{"model": "encoder-decoder audio transcriber", "dataset": "single English nouns, adjectives and verbs, spoken by a formant synthesiser in many voices", "train_examples": 78125, "time_shift_ms": 100, "n_mels": 40, "hop_length": 160, "input": "log_mel", "spec_augment": false, "win_length": 400, "tokenizer": "char", "vocab_size": 29, "encoder_arch": "tdnn", "encoder_norm": "batchnorm", "encoder_activation": "silu", "encoder_channel_attention": "se", "encoder_depths": [9], "encoder_kernel_size": 5, "encoder_stem": "single", "encoder_widths": [384], "fusion": "cross_attention", "decoder_width": 128, "decoder_layers": 10, "decoder_norm": "layernorm", "decoder_norm_position": "sandwich", "decoder_activation": "swiglu", "decoder_mlp_ratio": 2.67, "decoder_head_dim": 64, "decoder_fused_qkv": true, "decoder_bias": "all", "decoder_qk_norm": false, "decoder_layer_scale_init": 1.0, "decoder_parallel_block": false, "decoder_inner_norm": false, "decoder_positions": "learned", "decoder_cross_attention_every": 2, "decoder_tie_embeddings": false, "init": "trunc_normal_002", "optimizer": "normuon", "muon_scale": "original", "lr": 0.016, "momentum": 0.9, "nesterov": true, "orthogonalizer": "newton_schulz_5", "adamw_lr_other_params": 0.0017, "grad_clip": 0.5, "steps": 6100, "batch_size": 64, "epochs": 5.0, "lr_schedule": "cosine", "final_lr_fraction": 0, "warmup_steps": 1220, "weight_decay": 0.05, "adamw_weight_decay_other_params": 0.05}
Rows from block 4 of the text decoder of a small encoder-decoder audio transcriber, named by matrix and row number. Rows with one number belong to one neuron. Each number is 128 + 24 x the weight over its row's rms, rounded and kept within 0 to 255. All counts start at 0. Numbers have three digits each.
After each neuron's rows are labels from the 100 texts, of 14976, where the neuron reaches its largest size: "fires on" is the input token at the peak. Only what is clearly more common there than usual is listed. The data: single English nouns, adjectives and verbs, spoken by a formant synthesiser in many voices.
# gate: MLP gate (decoder.blocks.4.mlp.gate.weight, 336x128), inputs 0-63
# fc1: MLP up (decoder.blocks.4.mlp.fc1.weight, 336x128), inputs 0-63
# fc2: MLP down (decoder.blocks.4.mlp.fc2.weight, 128x336, transposed), outputs 0-63

gate.203:157156136138165092147103127104138148199125108125159131135119100149098141096169100126159109105129113147172145113126129082122145127135147119149136160105128159118158072094145140112153128128126133
fc1.203:115145111134112122159123130071160145136119121135123151144111116124113156143146127115148122140129098139225118116127115130105109155097116077107111152131130129166151110127143130125177095155121122
fc2.203:157144152095117119120132107155134128155088084153148178117133127149167115121144125118112139158140145164143130113114118094068061117134130150132123118093078099161124125082175163142120141135135139
fires on: "e"

gate.36:133119144126083102170152155140125137118151127106129119135094126156141146136140100152129136115142135117122093149122120152124113132113127165147142102101160102127137124120082136129148135163126137
fc1.36:126113079134057132152130152169149124098146131130100166104169138121138143107114139109131148106138132115156126136123116171137130137121130130078099156121146110133105136138107141139161163150125123
fc2.36:151127127151131143122182090130116114182118131143100129070105104143084154155148091160105110084155147143093091139133194119061090108084153153140174111109097110118129134140118117123123153124143107
fires on: "g"

gate.149:133106159100178162130124154150149097110126161107117103148134153156120141146138138117105145106127119126130129147101130154155094124102117112111123098125094178211071105137132108103131115109138086
fc1.149:122108149140148135135132127138145110106140168122111119144149150145131123134138146112066159119137116131113157163105103131150092130104145114119135137112097141168103107139127125114137120109174084
fc2.149:151122118107112135154116104141122111170127112134138147132167111143172146119132155092151150098158086159107081092079159117170124106148099114093152089128158115142092107081154141107185103117149147
fires on: "e"

gate.28:149108149106095135104152081123099133106128121103139141105164166133106123155115112113108107171104126133104108142095161140155133144111138158110134137124115147089123105129128132096156161089124164
fc1.28:106110150101116121105162094100140126125148104116120133106152137125127120155106154180100129146135135083148141139108128108150128139070156151108125122158164115134157140109128073097106143075147097
fc2.28:158117115163149133127153104123124153070164145153081159113107141147132134127101140164147155104143153167139139142154181135089153124108135109125161146065101125073138104119153100132132139104103104
fires on: "c"

gate.198:125148104173138124139179086143112148131138138105129128125088137108132106151102138148122142138074113136114186120078139159108141099104095129130131123169134125140115104123127165135105087149134111
fc1.198:165145116088179119121159113105153116127132142091143124075126090156128102113139132113138152181119174138115118106109128155135134102101118174078143137116123121136165107115139143140128082158093140
fc2.198:127165080121109162135127148148116136126123142113129122156065134187142103106119119149139119128138135135117109088151093154132098158093141134113111098135141168106144144139153176109086125156129131
fires on: "e"; "a"

gate.25:131106102095127120108153136096150134121125119180131151174127101131135124092107149084101125150143155148129139160137142115162104145130131122154152082156068136157138143104144103095130118093116130
fc1.25:103134150148137112159107117131128115126139164092089140117141117125130112143158108133184118125133147137127105071142138148118143126142097168057125171115176104122143086114117170166115136137134148
fc2.25:106144100151149105154151120117123180122125109159178156139141118169062120113104122111110137126121144103142114172157123081075126121152111096154128098116107123113128171131119130112131145132089145
fires on: "o"

gate.15:117142085050090066131146133137105137138178125142147107099106132136153098097102136093125116154190117124118154133090157159129129096125182163151154130143126151116142115111125139161164140148115132
fc1.15:108139087102112099127172127128147130157134124150138098121147090136165114119110170110167091171117136121106165130106160157157117141132153177120136093133144188139095109121128129154136058115123132
fc2.15:157124125121149168074129121111176176141110152183134146096110136153110104117122129164137108132109102111100112097179099099140156148135104132137125091154093120114091133104163173103148164113158122
fires on: "c"

gate.221:115177150126097099105150165177162103139127139149145147080100116109116131103139099140141105141117149092121118144142150155111130090105135155123130115126180159130155126144171082102153112150099119
fc1.221:093100160153129130141136162121141146093125109146102127095188100160126141204121086127129169153107089129124112081157122135099137118149104135148158127116174149175156082165158113142116128122148124
fc2.221:116127133165133113098139129121131133126148128139106164112128094104168129133167181130133087120088115123086121160124141152130095133107122112127105139104088146106084148114116105134104076145119113
fires on: "c"

gate.72:121095135119139099142146112162149149164113093124101162142142087156110047124139103101111132135130138102096134158137105152149089143167138137160188107153128143132078134134106106194099128080119107
fc1.72:118124158099150101126109142127131171145114099138140121134127124123112084112143074078139141106123116113132148156136083077162110087155166115163154160112114113113084121127068119147105122118168132
fc2.72:140125102146139141156153121123127068100093131171121111135084134134168139101100153143175098126122103174126136150095162126104161153121115152102111153095133131183152064117147092145155123164155125
fires on: "c"

gate.65:121119108127128170122175118119092137160148092093093106091194130174069116151124147131158141113163154111151152117103127121085131147091100164118174121128151105118165122139144125132146153099100117
fc1.65:128114109120115098087132172139118162124132139156117096207091131109109149128140113125122152106132102167088109091145083123124124126137160097119136176124133129121097156123117144144116096151109147
fc2.65:134146107152157091125128131131166135138092142099160154166126131148077146086107155136118113104139134114136185131156176124138063141138114141131121153139110125130171139156118150136177074145111155
fires on: "e"

gate.40:112129119140133096126150122125149074155123124127145100104184125140118146147143127135101116124174136112134126123149150123096170116131135159149175116143104129106086113166128065093091129118134122
fc1.40:105123132114161130143157130154083188088134082133116113101080123137165140179125123122131148113130130135148118116165115131162099111132121106135141138125150155138117160118149145095111107107116146
fc2.40:125127131149128094148093167144154102130111119141086107154103160154101097126113142087139100113076132135145102163102107164133117145135114105082083153138095133101123123105128092120179168114166114
fires on: "c"; "a"; "s"

gate.110:142148109126131084134145132143115118144121087114139133164185081158136133149138126085124127121146146109109072112118163159097131128063089126122100114150160126134112124145115133210154140095123079
fc1.110:118140102106117074147151125143083084138134125109102144149150119150118145138140102123146121129141130095147104111110129146091131121091099121126097121158178107128074100152099103153168130120116081
fc2.110:154127133085083121134129151116097152113149142147090141098133128154081108132126097139130140109179136127175138143151162108131118102111076162103116130084126133118108151126146139121092122111117106
fires on: "g"

gate.96:175122115132167127112151148124127161105102129153079144144179107108124129122116103088151133155154099098125138092130119159120152135092177151126111175131138155123120159198116110129169109171103123
fc1.96:155138080166131119090123128119158137138081123128125149067123177109057158152112128108145153115121154105142133167112140109148151133135121089135117140115116152110134096163126147118138171154156148
fc2.96:119109145131126109155084136122127205126125113165126143209126149153110108116145134127141101133093120173152159126125084121122122168141132134156137164126111114122174084105149139115176082126119140
fires on: "o"

gate.85:121109136170082097116152090125120109114121100139131145162148147132147107128164117085168175131159115120116156145151134094128099172148132093129097097093119109107139155132156115112142119146105093
fc1.85:120153119132087119101144125117129114107139155091101120137161086132138100161137164116124158111101116140099122142150132123086124187109141115097113150101111103132149164151122149150137101108174130
fc2.85:108082130181179163126144143124144182124138123138108166101158117135106126111094150108106148160134097102137149118166127130133113139141084136163128151102158131116082120185119131150124128107130121
fires on: "g"; "t"

gate.38:124164124141119178115115117117134134133144092137134130111154135123156098122116151127111105145134149115156137135105187148125122131129174131124109102132094115109136135150119131105143191141120069
fc1.38:111145119141120154118125112107122148120156106158150106106150139163143109092106149135121148152148133100167182111093137148097126152083128117110089122098127137122170138141128135099104146147137098
fc2.38:147129119107106124137142096095140123103102162136130174136124199089101117138113131110138156091132179164165148124121175127127152129146085109111186096133127159099160106139158130098151101149136116
fires on: "o"

gate.0:143135092139126160141141116124136179148152146109095136089119158127126125127131098100127134110124114136143083107167128105144095153095126101137113101159130104141088129094128159142110116104123118
fc1.0:131131153116134098106119124136127104072100161120161138168164103142123150135150168148111142148125150125115183152074125119135139116148123145141115145129115130119146106145154096098148104152115130
fc2.0:124121096135139106105107139125116085155152112142098120101121107105144125131108131137093043137124158117168156131118144168194129148156116084133115179104108120085169161134096110142167133108156110
fires on: "o"

gate.43:155127116141111155131116104105106114151091110101135142128134122109157142141124170136107129120152127086114104137108180095175131176100144140209122124140082100131134136148124127160184116117124086
fc1.43:108132121099130104146100131143174131114149143167107115138128131161114108124120078143160131139113146140143167117148096170085107088149125112075160124157157139153114102122139113090086123118118163
fc2.43:132114100099082118109104123136125121184115118141153103146151126110153126139098148147114124136088074130106121118132112124174147145097103116104122203133134140134149111144099124142147136096137129
fires on: "g"

gate.141:127161123106101125139134111108132097102136134138157137100125152109070133132105116122111111133121115126148125127139126146111105110172132088085129100088120140117106162146114126096107148109110127
fc1.141:159078106112153076115080158128130165140149133097117133148137119124131146122122093131147126109137114111076113114145163127124139118128097109165140145131127125142128142073136119187092105134120128
fc2.141:139137104111113133150121114135115105140135136151139135084119107119145126165121127141125098118118131095104101173130162127168114164095103116092146115099141099142165167158136080101161121132090142
fires on: "g"; "h"

gate.97:083116129124107138176187121109134164144135114146109133153101127118114111114112131124133128143102143179116094144136139093128119139123137126125117099116161113133116115129114148138125080131140136
fc1.97:146167093144138132182135145148141120121145119138128139154076127124112102145112123103128146167125107137165100082150126149120153153103142134142096079176134093126131120122110145143111104129087115
fc2.97:093128141110125163155105116128150156104139125114130103151099119104099120119140118144171103072125099124122130089130101111120093150126123130119126080152156106125134136109131152109158132156104146
fires on: "t"

gate.307:124151116114110088143121142163117161157137152114107111106123096179153123102104130172138096133160129150060146099127123127158127131158168152106132105131127157140187114136141109124121159135160131
fc1.307:159148165153120174138107121095104097122113116154154143162110169104068135160171106086128138131092102120142102151086131093118086105092113084155109140132141097108110126089144112111130126170106165
fc2.307:117137135126110055113131139161140133137140168110147100111115170115162130095103112152144127121151192132160118140134113120127136125131140160127103103123118124111192131175144132158123146129124062
fires on: "o"

gate.276:129148141102143162142120098107098100161127123110130132151122118105097107153101099123180125141156114147119112159147157097146128115147124103149153120140086130080120122115126130167120152117142144
fc1.276:120111130145131135123166127099092139136181124134088144086191127088149122160112148133159157142136175158135167091133163111141201160105112096146134114118114117086138091130116115107124124101176146
fc2.276:146103143177131171176108131113099080148126154078115137107119102113128116133138143160116137113094090142156122173138101139148149107124150148139131135128103145150119103094139080113112168133104100
fires on: "c"; "g"; "i"

gate.162:136142150178117095108091106111107097123139164148115146146140122123140143132158127125127153159152138143098128139133108115120142157110138137088114143120128124154152109191126089133212113118107088
fc1.162:144105164158132140097135139079073120108139118139117109162147141122114148131176131165116147137144134100137148161125091147130120164099134158109129105134130087140164132118133097106177103151122127
fc2.162:076134157072130161106095133140175178122142107136124158115116131152105115082131185130128117123118128151129117121140143107112134133144130148108157133140135154127144162168131127115061141084123138
fires on: "g"

gate.186:130142138124082114116129143166109147090143142175124091123121127113128177142132149153125108101145191100101144130138156093113118130126131193173083143117161125130128081125112132116172131147145143
fc1.186:117122144137145174137129105129105142153130137103081134120127130170092074152102132122138149128115098122118102112112142099150132096111105070134141114142110108148144142133161126121085111155158062
fc2.186:118122167138175123147135123149136151090141134158133118167122138081112161079142127166143121114116128119132142143116087132119140169114166172160108150098169135137140145147052111144135149104091138
fires on: "o"; "r"

gate.125:137104158136124133135140126136106100145130112120132140092171142164135081157169154124126125097134158107092094101133109172108112096126098174087112106116102104125113127117178100112166129144110111
fc1.125:132121105166136131127120139120172171118101147128139142149116138114084174155116144164108117147121131150156148158144123132137148166145128102125175147154178135129114126126073134137088140119127124
fc2.125:135118131139128156095124160158112108163116088107138086104142135122149096159098158119164141123124124132141135123051102121114138137138107155110098116134143121085156078141113136179162153173130149
fires on: "c"; "t"